config.toml
dataset = "procedural textures in two colours, tilted and lit"
num_classes = [31, 12]
layer_scale_init = 1.0
patch_size = [4, 4]
loss = "cross_entropy"
adamw_lr_other_params = 0.0016
epochs = 4.8
Rows from expert 23 of block 3, named by matrix and row number. Rows with one number belong to one neuron. Each number is 128 + 24 x the weight over the matrix's rms, rounded and kept within 0 to 255. All counts start at 0. Numbers have three digits each.
# up: expert up (model.blocks.3.mlp.up, 32x64x128), inputs 0-63
# down: expert down (model.blocks.3.mlp.down, 32x128x64, transposed), outputs 0-63
up.0:079126144162111163111144164142129134120157091105145146136116145143162196148175093139136112100160161060142146129115109104128145140064143149177123147122107108158127150168128139162135082121125116
down.0:175165142132130098159174152113174090176150076130172100069091115104131116114128140140157137113067107097081117101126151145106140136083120145171115112114084145102129126140117083158151154123102122
up.1:115123142114084115122106114151099108150119109134122122112113114121153169101139113154153132113100183136118110103150129137151120150128142116115084119114146118140098112099120123121136099156181144
down.1:159125132108156159156076154056136147144143131132153101122104126121137147107123131152131129118107163112113119130117111160126141112129133155138112146145119130115131141124134128130137096118126097
up.2:148143141103102132147132110132136144133133129120120157106113129137105131116083135148116141124132102110136164123112095123095163091155159143144120108122174093153113116123131148117115128111115118
down.2:139095119145119121113107119113133097088157134157128107106155120123137121156173159128113136117156152106133153108145105126120126138108103150169139134120124130131111092155144128133130130141131082
up.3:106140122091151115118128125161168121152141147120103120095129129107113120120146102119120119125128110131163119137150120118145115163135127142086140120091134140114146149121116114118139138131128149
down.3:165124109157122143112117174126108159140125111135143126152097113134083119150152145123100143115155138114185104166151106119133120135119138125104121169169095133126124121128130128123121183136108102
up.4:116149116145148132098105130121133137116089113146125176122072111118156136120120091130120118096128162135144125136152088132124164162147134125150111103134137094114139145128125137156105110143097122
down.4:132098168148121150107147133102123147139149126132135121120139137121115090116127143150115089131127136153078115126119166098118128111150145125132172143170128157139164108131122149134108148132135113
up.5:134106146165114141157136129123137135086141175117130122152070139125086149104127146170146163110153095103157142092109117096116107116129120111128161154078161140138120146114098183091112114088131147
down.5:148130086123110089143131157140129118095143117151087134160096105143127126146146150112155121127135154123111131119132115126174111134125115148145160093153119085148128102164135082158125108123147104
up.6:113125137205151124121127150112135127111127111132146157102168157120147126104085127096136129134116105116123132092120125119090103118123151140135130146118126090149126167133103133129153099109102141
down.6:119114135158123157107106149115117166144095131100143144138120101121147141134118159125101114076096119121117150142133132143137113113081119130099122151110109173116123159127136139128160147144139094
up.7:106132139117135109139129116118141123103098085116124136135130147157132166112095114138116141121156116128127140138091111089139150114108153148118138121133123165121124107084123110143133141139130131
down.7:127129172146100154160134138068129158127148147124106087099131124142157113128116142099140129113092148157117141135134130122114127140160100135128134159129155145108141117165145149129104140146086132
up.8:129083125110166135134100117164167137139145136148131117151147151186136126166106125109124103115133082123150120153106151101093153050131141160133129140125111128112134102133166161150120072150153168
down.8:119153170190098115157123114133141115117087098147089108110124122151123126144172102187104114093121124127181120190134140151109160171115133095132155095128169133139117135119173062098155118111134114
up.9:082124191120100078154147120099134152118132106154167147143108147131120160133121124124127092117163136118114110090119159143109111124124147123161141130125132121120143111085061103157095126175132139
down.9:119072177146118117115113106122151117138110150184129085151088078132110127134115091105153164138105141174184096144102158108101106112085130162138153124119130157115138079123122117108093127158086176
up.10:107146095120112184119105139151157139151105178109101130162176090122187129148117139112149124154129179173144111057113106130092086128132099097141106127130112114146093101140114092115123095092151104
down.10:148134145127159110096130105153114124114125138093175153141101151135119119089186115119145142125102133156124170142101118095124152157132155124063093149133129052095118088088095110106124132131148150
up.11:093130132109142130128099145067078105134136158075092115139055131076094125083137101170149136114122155122077183180127122120079146115129134129141097146096116061072092102127117138113146149165103068
down.11:089133111103146140144166159106188093153135079112143151150116112145121112176090157144109125171176106173082103114122123110128163108101133080180129145130121122189098153098086139099102135146143113
up.12:110118119169126128137102117134158147121114118163091081161109154111104146114090131077207143101158101156127146170117117115128130173121075167104133167091135096171093122128122122110105167151148130
down.12:123174129116116155184110165132128126097116157153119146173110155131053115154115156134122155108129094122163106129170115119126154096147117118120134142078120075116098112139134122145101144109094147
up.13:145146123110148124120130145174154106086134149117099131106127148149115107121111091134111086104142104124108131139119122113149113146102148173125132114119094125151124125127103126114101148106128110
down.13:115196129160152138143160124122133104137111149104146104136204111110096102155102087144141091148158120145150130111174144110146133120109134121147126157142106112142160155131161146119154113129117119
up.14:154092109132113138156147129088092152169148120135094100155098090116130095087138103102110146148147093131130085166166125128094118158135156115099133107082149095140173126168171172070118125114109141
down.14:081157084103119091128143132152106159133106096090115156104125115120121089154127188149078159132129139093150163138181133102165130118116132117169058113140112105127118093095114147126150143115174125
up.15:110156084150157121151155120114119135111126098115128152128109188111173112156194137138136134152165119177117144166126111156097177105111164106095095123118184115172111125127115094134122115131111115
down.15:121115130108104157121114088165166083111138140147162121125068161176153161128160121150133132116128105125126142131106110114107123088116130115104173158100118130141103099157118156123084129116100072
up.16:137155096132138135131118157144100142148139121126189119102167165128128092115156113122136138127156111117154111192136110104113133127112127165112156136149153122154177141122148147128129106159101110
down.16:117131159154148158140168128120144141159118122142094142107137142124116129148133171145120136107137120110112152123165102125149113172094114139132116116088132150100120128139135175112094113122159129
up.17:124076088128107147166144154144111118173096111140115096145138149117117132153117117106173144138118085128140173104147129132123130117100105104157127115141152138141091168144188099139158155068144155
down.17:152131086095108091125119156137115121127118134090121150125126120132120114085145186156105168154144104092137118129155115139167194147163163102155093094101126132090132135174129134114097112138076136
up.18:161129117123141122124125133137139104121139142154138099114074147115131131152108175143135082103103156141105152116121127134133125124143139173076130110129139111131133114094065150172139136073177156
down.18:107137126160146171140106116165109136127104140090135130122144091109112127111166121084135126119147144105129108094162135149145120113152110089146106107146128121137180153125116136130137123196105174
up.19:125130138098185100115135146130159156127168102107103149129120136103134125118137149140138107168156140118155150098130087088093158148133165112149119129092165131128121074165145127137115096130129135
down.19:171128156122124124156104144176160144113121117159137131133138150164153131098107145149132095176127111167100145136129094089114129095143132110124130137180081095169149108139112122120146136148135157
up.20:091088143146134163146094121124147112130151095186159146124093106161128130135153126140122125110091134097160129138124094127141121141118100137098141175153135126108130122153119135146146129123135145
down.20:114178114145134128165138120141157088125156114090144103104153107160088125147116158142158102143132130113112139156150146095147164135112147115137146104108116203123138150119107097158134183131106159
up.21:133121116104111115100129106184149120134104122176128120105121135138128124100114132168130168113108092131148097131142147123134121123153102106137127131121140099108099131103126110084126151099117099
down.21:117098114149156090099147127138089105135111150118164133132162084122091101136092111101137140139140122113110108099133141101105113100140128160162148075131092149137131109113137121165147127128105149
up.22:095138084133146144141086140141153132144138142130107149101108123140149088123137138153141120124138142127152094082096133130136147169135096105126108132101094141131140077115150135129142186128157169
down.22:132104145088126096102113131130115110155151136121131105165162126136147085113136104083119120139145131134095110102119093134109138150153160107143150146166137127097110105102092127098145141153102113
up.23:158194124100143147165105058126105154110086155150133123166157147123112188150142110080174184135177107171132135142116109140172036126153088158182134141176071153126137131134107115130212121119109146
down.23:187124160176129075129132151129117154154160105093139079096106114093137123138112139131125182150075088124154092069108149119125193142124133128105135125074077118139143084082155124155060149083130145
up.24:128152137140119177114138151163165083154125126123146093160156087119098187151111124156167142188133129127165105112133120101111151127162140058173094129109152119138095077144125140111106108116080164
down.24:151130168080183114132124121186144130131141117125146120191124137109088097115120168143129120142135144139151154134144136075136120100125112168119107122133095119150131120153082120120120150120091134
up.25:132121139170114069112140135151131153149130135153102167150131136097105118099145130130090097136149137083087122119141098111139136136127154185097112141128122152116118114126167103122127102134123116
down.25:144124124072115149135109100131113123114121139140107118132123141132114116151141128143142157148157129113177078119104156110108122158099124134114101140114157145110127108129111159150139150132112130
up.26:118117085123163132115108121102082161163130141128112115160103154122140122159104091111171114139146139109167124119134107073144091176101142138206097147098106121114114154134135140139148112115089126
down.26:141104116143103065124185147125169107141132105140129162133135119120113100139130166163121161149130146158099111117138168096144191092122131137151125142160099124139120128144119121147091117129110148
up.27:153090154136113137122115132105107119145145133129147095104118098077134126093094136117124170108110147124145176108097157157109110199130065184152108116118123114146125143142109116168092112150137118
down.27:110159103145181174117117109145132153150101131111156155124095129122093174164101119137152130131125124106105094111149151116138177131136128096073154093139148113123086130096101133165149160152136132
up.28:132117129106163113098107094142124104126108129126132123108132147141129130149105130100134117148144143130168093143120086102170128110165139079101134139110155147090096133112088107169171098139143095
down.28:173157143109105148140071133117137163108098139125115150089165154126158080116137119180127137086134133148183087142133130101109139116126129152158128127115155133093159138164139178142138120115129142
up.29:115108167107148149126134145151147140114134124134137125112109156138121151080134137119113129150099152117093150126106130093140137155116134105087142118124132117111125114118106169133127146117153139
down.29:109117140118099086154152098121147137158135132139111136127135117092146172139144124126117114134079132142107118104121137115129133143125137124099156135087115113165152140150136122115121128139143141
up.30:149147085130077115113125109146127118123110137096126140128146117137092112107123096158155115165115090127125168140174145138100117158108130103140153118123154180121107151121131124141142107138144121
down.30:155069169104144123120079147098107199107113098134131103138109134140127109159147117131155134105157118117148125114078094143117123144157124145144094114104089148082117136127110159127125107154131104
up.31:144132183123133110132162115144168142122136139109160142142133153116154150098111127127105148134102110158117107159098109150147134139138147115158126161143136110162150167101115131140139133145123125
down.31:103101142116143180100108134114141084132160139123112148113106124137139119150100127120142130168119129144142116116092166138115104123134088150150159163135122107107148156152083119144134160154126103
up.32:148107148108129170114138141186091185132135132083135123158077172107103154171106131092111123129153121122140105129092104152124135123144088109106145125142095202120154123124139153121097175134109149
down.32:156128131144100142126152171097148108106130103083124089121158082107173146102156097139121087083121157153142081098128129158134123143125126130091149090138116151132110125117169161116142101121091088
up.33:148143135149128115133140135153148157111121169121137130141139118163096095142117138140082129093151122118133149091128083070136139127162138151093153149106139094086170095114188125109137106143096173
down.33:182144142150096126117148121131150133110120109171137109076137164141154104086114130137154105105111095152140151146122153132121142096107101128136160104119133136169123135134128090144143178105142095
up.34:167102115143135124128150106115127072145137101095097123155113080142118137123110149159120143198088089182156128105113131126122124122142110155138142146071151128162152117136096122056135141152145138
down.34:134150134054157132164127140144113144123110128171119100131119121117111143139125153158138098120156163099123120140180126170142114116149162117167123120101113130149151130119109159103135152131138142
up.35:091124141140155153108117126094135190174184147133094161143148101117106140102182088154172127118148133133123108103161094149095153162111117148147160127099124091150097134136153109116178077073119097
down.35:117147116092119110121137173129152083141113139141112144164111128124115119126103127138140151147110102156169090107158074155111158114141164169154161147146103123101135123163139149178155168150133119
up.36:121103151146100122095121122116157125101137092145075167123102117138115122141134139099118163123132148119112132102102095107114176182117130137125096119179135130115130136090123153106164112079130129
down.36:108109095100149177083138190134112109105113118150138101141125119109120092105167166131152133118156166105128131097153103130161107134139163146119170148165095092077122141115093111098137158143147101
up.37:142140095146121138151143163140108177139115140133161117138110139106122112126124142126123124142129112134140137117138107120140140120131141118147093133126135105129109103093122099110159134143133139
down.37:138149116121132126116140158106140139129125113107098119185123157138141165137087153153123118143140168163144129129118108132122129115156134172123137114110130101123134114124119147170132086098108124
up.38:170100098121148086133108213083067127154107109121089048159150102126098129118135108121144142147147088094167129128120122099110129097104136160164110148144133125139171126137157136082136147122115123
down.38:152163103148132114141184152125092093149136171161125165095122158146180111091134170147099118153160095111107128156142143133178151146170134130160105142088143061153073127098183154149119109120137163
up.39:135082099158165105129152143102078112140104145167126071124123113141087124100138142113168129117107129083172133149153115111104176149131147164157085094136111120148128161133185123129135111117103140
down.39:136134132147129104135149155138090112140116107116083147110096170121145128137109167119127172136191156100130152096149130140164138133147104150129145112153137112133159160132153156152189111112146100
up.40:161131121148124142105102138122122164092129151083153122102142126120125130089137114103116138151115116116141178133135133105116134121079127151120115138125088078163081130128110157108125119090168109
down.40:147151092096084122144133147091128121110160122114120193099116140114122125088142096128137107153097099123174096120151131133161123131172111176118152147147101125152093140119160147120127132092183126
up.41:136130094115142135167145115167179129133104109145115113135116133148134157144174156141126126114114161093171093131097106125123120144125113082142099109163181137102091122110134136139133155126116120
down.41:144147105138122115107135134119157092114120154149125119129118098118140098131132140142132156155126113168118120123123131099122136114134129159154151115137131118104162149133115096140121141100089132
up.42:103158078083154153148170101118130127132090164056115150137142145112139153129113116065144129142156160148128097139132125154164176149128111118093102161119124131136118119157122128132175109128123139
down.42:178070160100153112125156141127134185120169140140168121173134137142111106129143133132121142129107131141124164079125118102127155133143151160090127189152108114130112117090095141123122089130119107
up.43:174127105102148140110127097142114139166131146101165124172163142141168168149124160100139176124120150162174117123125111154132127149116100130088122087121111097105170101144135116117098151139132082
down.43:167081120097135098149095111160138100143078177130148133106147133149106103147106106118116133138104114085134119111147138083169121168146118116107145109158165130125149098126115142116164106141149144
up.44:096073137124170147135143149140099110167180117142150127119130081121112201174120108100109103109091117115154102133146121127164143135133145168127149129164102140137111086120132116114139128088102133
down.44:177145130112140104104163164156128121131143136151118112111111117140100158127139139143103159102156118100159145144150128109107203129106133173133103115114132142067132152134118119173195170099148138
up.45:158139114147102138139172134091098130127149161163131102164091130107101157150122159129136111142152179147112147179092124102126145163160134123168116111151073184115174111130137180112133093096115072
down.45:086148134112140119142135136158160121139099131071122127114163135112179108144132104126082120129164172121156106128153157130146146103164133099176147114139151092154127102127150129157159163159129138
up.46:112114160104116139128118144134131150119131141103135112137123114160144115118084120088150122144121121190131140093083088173117096122146107131140151111135135138151121093129117132121148150137129120
down.46:147126115102105103102120156124129146123165123101146106130110135106145064138083116135144075095114130129096117109112115131127132140124118132134144149120140121137123125104168140084129132138125141
up.47:132149131135110117146110109166141113139136150102126147107112150131107154093128154137148113147136132135128162112158150127124114118114132111095126107141117163098116087125131116160117160131134164
down.47:091131107116160113130166147090146155134157095114119100089126133112131143115099111139155111166146138099114112139131145123111124129142131122086096097103126147112137124091142123134149090127157098
up.48:133098152132126133166149124112100100140102116124119152119113105095094132136116186125120161150141138142096104108159140096090134130122139151155104120097139158117154129155108125114128154119109107
down.48:140117116081146122152135094164152134120089134141093140104148103083143130152129110141115139089148119130090102119113137096145107138172088159121125103149105102123167115112130103149129116133121176
up.49:176157119107150127116120152116110123167130130125118108130106112125121114105165163116121116096109105132153117151107105151133160130105119147117132108104152157110107109146128130097133132145122141
down.49:124123136116096086119138137155104121127152137100064144149115148147123103122105119124124111168139121190155090166129104171112139137114113134081118131165145096135140125149180112105128086143180113
up.50:162130172136135086161149161133121170157102122110085083155132128114126116134148150141106128131143112114160123108099143112088151112126136161140111115104118115172092102140139154142124090090149152
down.50:155159093109145140115178137179148077130133112156092111094103105155161138132135133116133142109144117094128129156142145110134150149127115125127113129131116148155136141110108136132121160152098093
up.51:119120113196148139092123138113125150107127105154093131127140124132147063127126127078141119156112113119158129184153178117124176153149097137197109107200145153120091171122110186099154097117107160
down.51:115163122127070080145149174126150115126100102164124133189126162105123122121100152146135126147135158130116136122127114148108153118158175118154132117071165164161150114108158155121098139154162160
up.52:143122129131139146157135139112112111127096126103117076151117099121103113103121152136139168127119123105123129082165146053134138148131141130148130114150161163068136120143161151136145123119083149
down.52:147178111086137081142126135149147102150143107120147087123144123104129113123080142115135139129157136147068106118123134143144130153149118122150094114153162114157165140140140099131094188121106145
up.53:080138139153179180137113092105170113125131128162139128118135131158127138175171099116077093111115115133111122114143121114085156180130154177143095172161170120064095125170103170119078137112119134
down.53:143127081120143116170139140132185104159087122157163123160073096079149133121118133144158104133135138125099182132109128160094122135109159150123153133083096107120082148119042143134128172131149106
up.54:140138098126146149168133161149163081134137116140144126122137128119125122109151143174111135122098110129183114154132132146155137121144125101079142086134136131134135142143117131147122100157103135
down.54:129125135146127092114135154150157146108144155149123170174152151114094121094139136132116128124116126113112141124110127089128115138155153127124092159169137138191087117149100153133101110106150097
up.55:139133090137065156130120133125126169142148118134163120076148120193111120116121129118112135136087136128149102110125096163131151150109168123092126119104114108084165105137122115137121112095168124
down.55:102130150108143093121169116087095153109144082142150118102125128112118119149106114121115141122151101090135142065154121158143161113122103141148150122094109133148159108094142172150118099166138100
up.56:130125178167135115133131120136132127159152098153142149133091119174130116106120131122117125131070140106138150132147132145138125134140123118133129127122123146104128117130111116135149110149117144
down.56:109142128149114144138135104088139120140108099135148124105134135117150133157109127098115139096150134101106126164126127142140121131124130130106107125105089127120141176138132119132094165167169121
up.57:138159135122154128142141127125119118177127140103160130134071148137126148072136134135127114165125089130125140150099107168153136128178122091098149122123121172107102115135131115100102104118108155
down.57:137142140120102107160074176111162173109118124166114103165116139149127125134136126111086094123153139168124136123163111167153168136070137144094098108110129161133120126124114116122079097096108152
up.58:143136134135130127143112106142127112115099115130115140093122130095130166136111087147128160124153127161088109106114105125167137112120107151065136116157054126183124136091158163117136161120135160
down.58:145118159090110169095107132115160108149182175093133115154175088087115155100099136119139140107072116108167105135135126115170129157135183125148123119144163108102136090123081108097158145123145170
up.59:131136127127121144140092147100114107138138138104132085094111151113105101156099160157113138166141121109077137146139128143097116095139145141113181175175125136092126122120106141140116095108105100
down.59:102148152139116125153167150125152141164141123077119122152140100142178158130134091127119091091159138120076133105145062123154132104118111104157093092100111168155135179140137111090130124124147145
up.60:157107135177135147115145153137180161086121143130101110120111125143134053110161140134116083116136140104129157107099122099165184115127106144147125101101149132105136134121150122116134160134133139
down.60:099189127106108113082112131152171123102096110125142131133155128123079084124154123125130179115130151126104132109144134155141102124116155116097111107142139112108162093151110106116112159119110090
up.61:116183162116114124130095084138096135110096133150138173106137131118111159132093132120156182156183162179157107161102119092140089190099112090133118134121098172129097179137114091151172124101104134
down.61:126086114150102116113120200148144177116113142152122094116129169149079097162123131103099118135142146121180105094161104111105209104135143151152114142138156162120179097086153137141101133149093144
up.62:122132104094139097144116131113146167146128109138135151114136106119084099120134163104133152147154162144136167144112150125141145117137105119150170127094105156129123119128136104137135092149139145
down.62:169146169101113122131112118165145137128124137146137163089112152151132111137151114134100176122148111156127132117102150142130163125105091120113108080171136137158145134084186139143160125125145114
up.63:118134149184121129112078129100131153143146114139147131133142125194147134145165093128153105131148126156110136131154093128145088120108101146133140112176070119135153137139136148117160041078102152
down.63:107172131088096121137151137127156130132085123144119125107130154153105113117148076146105161102145116120126106142120114133141113177136165173114106131117152164156133110113179146126087133127163097